From a checkpoint of a small class-conditioned image diffusion model.
Model: 32-pixel images, arch dit, norm layernorm_no_bias, layers 12.
Training: soap at rate 0.0015, 12200 steps, batches of 128.
Data: trained on rendered roads seen from a driver's seat, with toy cars, trees and houses, 21.5 epochs.
Rows from block 2 of a small class-conditioned image diffusion model, named by matrix and row number. Rows with one number belong to one neuron. Each number is 500 + 50 x the weight over its row's rms, rounded and kept within 0 to 999. All counts start at 0. Numbers have three digits each.
After each neuron's rows are labels from the 100 images, of 14976 (inputs lightly noised), where the neuron reaches its highest value: "responds to" is what is common among them. Only what is clearly more common there than usual is listed. The data: rendered roads seen from a driver's seat, with toy cars, trees and houses.
# fc1: MLP up (model.blocks.2.mlp.fc1.weight, 576x192), inputs 64-127
# fc2: MLP down (model.blocks.2.mlp.fc2.weight, 192x576, transposed), outputs 64-127

fc1.566:437514532493519479443485602531569495449546437491530472557535486553552434572513484513470575503500502521584578547398569528478449486526460522493513477531504493516508538528446513485461483515598512
fc2.566:520542441465480521510487406465374573545503548450553490476529534487536479453496536457463448536540497394496471496453532540499464559505557449484558423449527526595501432433468515487500558538477466
responds to: truck; vehicles: two

fc1.68:483479490491554457479568529627524437463503527518465538537503496501401508478568434562469473559399443412570507495519472499463520468551570529531514566528447433536533472551469511557436396518548442
fc2.68:483492459431639495553532513525498437496485513560567483516438439439517460501453512537509538512502544484475471550480554521559462503507430509586489456489576476368365494500483522533553493492555465
responds to: solid white line

fc1.461:492487603472523556518540480613529512492442440465419461482475410495430527483531438581486459398563551450529523565527498505443574476530545454510441476383417537549501485484570523573501470449484567
fc2.461:522488583551556494506489530483470465482506531528495522514533434540462445494527517534547478454636477505419449490566487526602556459478524429531497624477458460522508420520463528531364514609480438
responds to: truck

fc1.273:537481519483522553485526477525464516563499639481531595544454464457428546542541434444496441459424403468598488463488477475386564445470506569574542541485423505418564564596522451497539430528527482
fc2.273:525542459527523423535507583488505516472499493553475528514473450512441459533546517524501512525447503450444488487404454491478542503494505420609430502488454460480452501546570486468478654464438450
responds to: dashed white line

fc1.92:464417443526532517527453450507475507420520404564552478485550446544483513527440520470533619500495481587583531461457502570505369420541522432530474478492517523508456516554454575524585406541524527
fc2.92:515530396500484542503500531438515519462521490499630465507456533507455567467385483534568523512478556466442514534480513537479405566492491549616494493466482450581486583478498416490526587438441565
responds to: solid white line

fc1.445:495581457459515409507499475570501456572514471504449445525532445452549474373494529433478614513491359531510597457531509464480496553445469482546582560545538429483476534535474473631558508442426480
fc2.445:471483527537457546507528524546501481493570502480344410473399482491523486490535562492424519434488521501529451511542472530403503546430568526511543389498494521439476415443547461525539510532602517
responds to: dusk

fc1.396:571570523493467621522496482497427396541478484551513506517534577625472535408477387498501591535466465424466527428494468565566487449521445510527475552401546512487407548570500499563500474525448491
fc2.396:515584519487466441499476489489483594457550482476536449547392476527430604510503425498510494495496575466504497518471546506473507404475548495478416542576557492505402440556514531537506584483496455
responds to: sandy verge

fc1.553:459524477547488444454552532459531537498523496469512530451511439504396427515473500435481528448474537463447484528509566448473564599525478380485523457556505416409387475524461541511487468453522446
fc2.553:497508536526567620506578425453454508570559467516428531554422520459541416434440504522465505501479396476511557566542443476518528552517471421471466582486452516491476576531557630497539545644529514
responds to: dashed white line

fc1.550:507527552505500513524510552472387452503524563459547418579452417512559483459482477450434392441453473495582506520474479522479550445491483475504504431502464438392469413535510495490574486562562566
fc2.550:645545536527517571515509486419583578525439447594523482463523523450571383473501528498476415495410472518514551467460503540492484463479404390506510446517433481495481567489558582516613441485557463
responds to: pine

fc1.426:523443558446472532502557503521535433471431478391516544401504491495407499535533539543501621508480449582598469540384443523418537550425442505521501445460544546559537570468445447464489434601565479
fc2.426:554426534461487445559482506524481479536569601564537518622386425497445522539446472525478494497507552610480500409468528520575594558536567510524564564413512469550502526440521422486542521469425572
responds to: dusk; lamp

fc1.193:500384511470608511576468462455599506433493449518475493539503508541496537450522567486482474521513503511430495485492506511502530403553417463522576516466481504489499488496544576543487575425487499
fc2.193:486365465509465557480484544558542508535490549477505483318510485479465555486536496537456454483478519541482523493479534465493508505583506446605568474523474463540494540521516544459465369523564461
responds to: vehicles: two

fc1.379:470597518473472448513558585483516512550477418470548466565512445555587516632400587414437552536536542383525557476442546500517453480581565543484455494453578417504572442420511501522492494516537490
fc2.379:510481485445467434415482506525584484583532489533534487595507473432559533562589475500455518418416478426553486506486525477456566427417497488437470557515560466447525518470523473505540443541568569
responds to: double yellow line

fc1.415:479459501508503376524604537486603529425512422485455467417506574467448533433542523440537521420562458415423461526528502537499497543495523478445541406526497547453530367435563463424523542525521500
fc2.415:497450441523489633511377467493434408531429468504492423494455591511469617516479573524517486532473496432507498591532469464485545503501517587480558542459526467412597478513457542482593556472422424
responds to: vehicles: two

fc1.191:490445396495559484482475551531531481462431514532530532511504450554473521479517559422519514560542501554478502540569486551481472548534482558506574594504513441463540467490558411493473512592519580
fc2.191:518452430568519480534513568390525467514493539465518512564547445521563493517524512529528463554517530498581507532556586506589520531493548455541505451623508519385464469487498569602448581424512374
responds to: pine; tree

fc1.475:503479487530445449476493430434500528486500396510568533477560486474431470432489461474521502439551561525464516518459529480581470435523591479562501505442447546532584696551539483479598525460425539
fc2.475:479494561541618438487450453514519493493574482550510495561443465477447566485519453466522545508513476461504506504488424422439474491514487495511570519614554420485555296502531469450621491487581507
responds to: snowy verge; dusk

fc1.217:527415627492548549445474504501533479389599453422503476427506480465464479483410558574516404369530464417409524509543493452445535517501418600514562532498472508526445549435418474521504543514543559
fc2.217:476508502494558390502513436505466527518519515545510417561530349464503554566555531542488453500534561515530469489572524616571555436530601578513473481461547488457517498471575536559578566443551453
responds to: crossing stripes

fc1.485:520542460544414532540525429588459411500465485515500414498519481464500482530535415501478424541475522535568508506484499468519522466523453536387538480529447486468511459509482521481542564485441555
fc2.485:481498543576543473478575517475640523554435546510394455428499546483516554544568444525557462484426511500423516478533508550472407430562503447433500624513477511507500496536453524485519514494474563
responds to: sandy verge

fc1.162:474542449509461528462558455463493515536462499528461490608446484529460542472567557477432479538542526556554482556462494584566594497517418552550494512535403502447592602488501494462511518530556513
fc2.162:499595493473546559564470554465518546456497565486481428410620473463376556600508455520488570522455491495466501464510583600492510555424528452533527520532510610486499413495506464485460587458426525
responds to: dashed white line

fc1.466:586622551529501427472545494445489475493433477473515444419577585445599467517533528511484541480436520441576501381486504524490578569542577497523502435505506478446511424547412403462442428446479466
fc2.466:412508549570548470484510519484580567466549556479489437549537591578429499492560539553527414495530404607517481420515506470509416490551482439485422480514519545480519487523531449453525460585516519
responds to: snowy verge

fc1.127:477429374454500530465448523540607583490441591508458573566557448494521436518497572516525473487504463570528511505437508472480570514474504486538477515387497543485511481464497517518409537467462495
fc2.127:480443473543493450486536452488505599510618539543518561488550629570481515479576495547521537524511486470593491512518536500483557443492562601461467499504512483529466426501504534487516447484407444
responds to: vehicles: two

fc1.328:523546569480441545454573470523556486458475571430498548498523566492470492516504461483460512479412546434508561583533531462532497487489542529485533437530578505425478483444423518546466471449455553
fc2.328:528563527533451515557475476637427531432509473522528523605466528471491497413505436553477566502416449507475474484511522490632473469436556559515451518513429502477544478471543538483550509548569498
responds to: pine

fc1.430:519553497468486522507362498563455519481479447465543509523546452421562454441496485470414523540490506538529478498528508545522453568473560453464542560560579483441487511503503557449519451333500436
fc2.430:527565558456464501529511486412540500511497475537428582379437525519558511551651465483509499489490470489565473510556477562466395494547471533438544587476529477455525506500465421483491471543496529
responds to: sandy verge

fc1.57:522429512497565469605536459544497519517465586444564557565514484559406522559557442458514515483462403464550512477442472537511524531487485521497621590486532530429537548627548460449478450586516442
fc2.57:495445470387524477522546548470442509463489449519456514598448475425347532496539617468613519537472573471460496525396492468452494466484548493572416615520538518405490469519459565471536509534546389
responds to: dashed white line

fc1.142:488447457475392441433555513504496493477484467500504498579396405504523522508460536354516496468542508559495531536437480410554498459442481470463453456431517493476479581445479559474615513505554473
fc2.142:469550425579490548541486446467528437535482529479455601553592431458475578501517542531554475496531441515485509491455512429506494534522488479649518543459621425476444565520461528484622493501436647
responds to: double yellow line; dusk

fc1.284:449477535550565534515341546473491458496530547521493431431462536460469447491541479460455476499576402485530481487523472476512523517503443544473490552537530495424538486538487515522421512466491494
fc2.284:453378521488520491415560452576569562531457464533506471520512535385463380472503532449492481478562532483499472547550496492481514491480519654524508484449622505406524553570525508543510448555435472
responds to: sandy verge

fc1.183:416503612528522486510532541426455530496501557546445452483512672501482543557609505449526514478551411515399494499414562471507588532507518456525558502500516474478514523472419414488577424545401476
fc2.183:455548573469380526481508469484422514516496520509517479490460576473467484514473633474527496520565472491505546476462481560533497413424481594583484431565596540455467548496579433475542473401421456
responds to: dashed white line

fc1.354:531514590479487513470519477483461484554467482580552480534478531542483423459454541459478523475491515407498450493487466526558470570540502516586440487634564462493553486538473463570470477432432521
fc2.354:520504574567473532500455507495514506449539481375577497412517496535459412474546572510498570482515387450433460476512464514475440527424513534579459523363536452426543559508486452551492511606504468
responds to: pine

fc1.327:483447405491550566530475390605517500495546490585470516417456439471415504413468505500562529451624562508516461503562600490526617549478487533513527482332477603503483516550492422535475549480456409
fc2.327:470397438488507394518506569547465426556475527453468518496491501449471585529572430487574549563680511585535475508596469531448549517461508514527460549533400438488505444491472509514362503475513535
responds to: dusk

fc1.359:501472494459481426540502562439507619546418480521498555541541494560488505539433429514522555576525472552517507509478586581527504448460517337411469438473433482559455463521479457410582531503479549
fc2.359:520489484563506575440454453443499472315499494565375514501487406492465448501527398527537527552509511436464489452559510516499505458556516371460373565460499563582489573492521455459553483487493451
responds to: snowy verge

fc1.362:505483588488423484517437545483560536469521392536514489511480461495571493494531570577452486522542501509472436557529420382510456522422495421508532531567501424493579506471459465482482457455501388
fc2.362:505503570509492473477491447503474473498469534497431502558521427393569573549453483544526531562578396580502453513533485389449541494514524455490514535544528461559601515506482488508579557477495650
responds to: vehicles: two

fc1.139:579521475580481508470482450495424489506444526521516535536544657573557530477599480431464454438431498472524469519439473546557508518448489444498544442594469492402460445563553536469431511492520457
fc2.139:536442471573500546493504497554556430505466449559571580461474586461541507460498494561562461539552495444525494477446548479465501493568567424476441554394482531438449508468535500545455619415422509
responds to: dashed white line

fc1.146:500480490556383473511583507490477528466554491478513512325571580470519471419456566459485509541510498398538506408502496539481441502534502474515457495410419504401541564596379487421523513556539524
fc2.146:500528483486526493546525490455478439520530518513529430572476517469603506536450562517447680460570521477492497494471419571502483520494503563461489611554528486423515495496459533436538503486411498
responds to: truck

fc1.231:471560447528529669543498517527507534596406523486450522464525425528525470516557568638524564486515468602505473537429465531494522516472506596443488491543483556472498464525473497498533530525434414
fc2.231:386513523500439440490560516571530510482599486464470448570497423456467563489374495416466522525412462489469537497508578478499490579425515538519506497487432535517438585521411531472514433436505599
responds to: crossing stripes

fc1.388:528526485528456452507518520558481448422534580415595441461363458474501491555516495457490497487474464495546510468512497409499519546518544493502539471488526474469444434565495515512479520482486530
fc2.388:519453488546492604466478446493459546474563522466492500512526393530542443507526456551509573486416442469433471447478447448549402404552517522475568475495463509499423582457619504488440521539578542
responds to: sandy verge

fc1.347:408502461581430473495545451459452453468520416451539494543438419425433434489392503486549397524432498493533518532461542530491601406518444457468519526524451470363504429460514514550467490467499517
fc2.347:539498535489508498435456539429539487530613371551516511391545520602471464506514510464518540522468575420599468453456457440455603480525576600430487491515464508420514537356488465479541560568487585
responds to: dusk

fc1.201:435497505455481514553534561509497465485496561447536495478591576499599578511446452511554549459590524525481472557559504441499528510383496529471508492477457538547407472484403458508429534525454528
fc2.201:457444483486631504525509514532491540520550464493466571473470612469535521496509525507426650505520578480488498486484482506492501564528499521460462466423538511524434463539566527513516588457482353
responds to: solid white line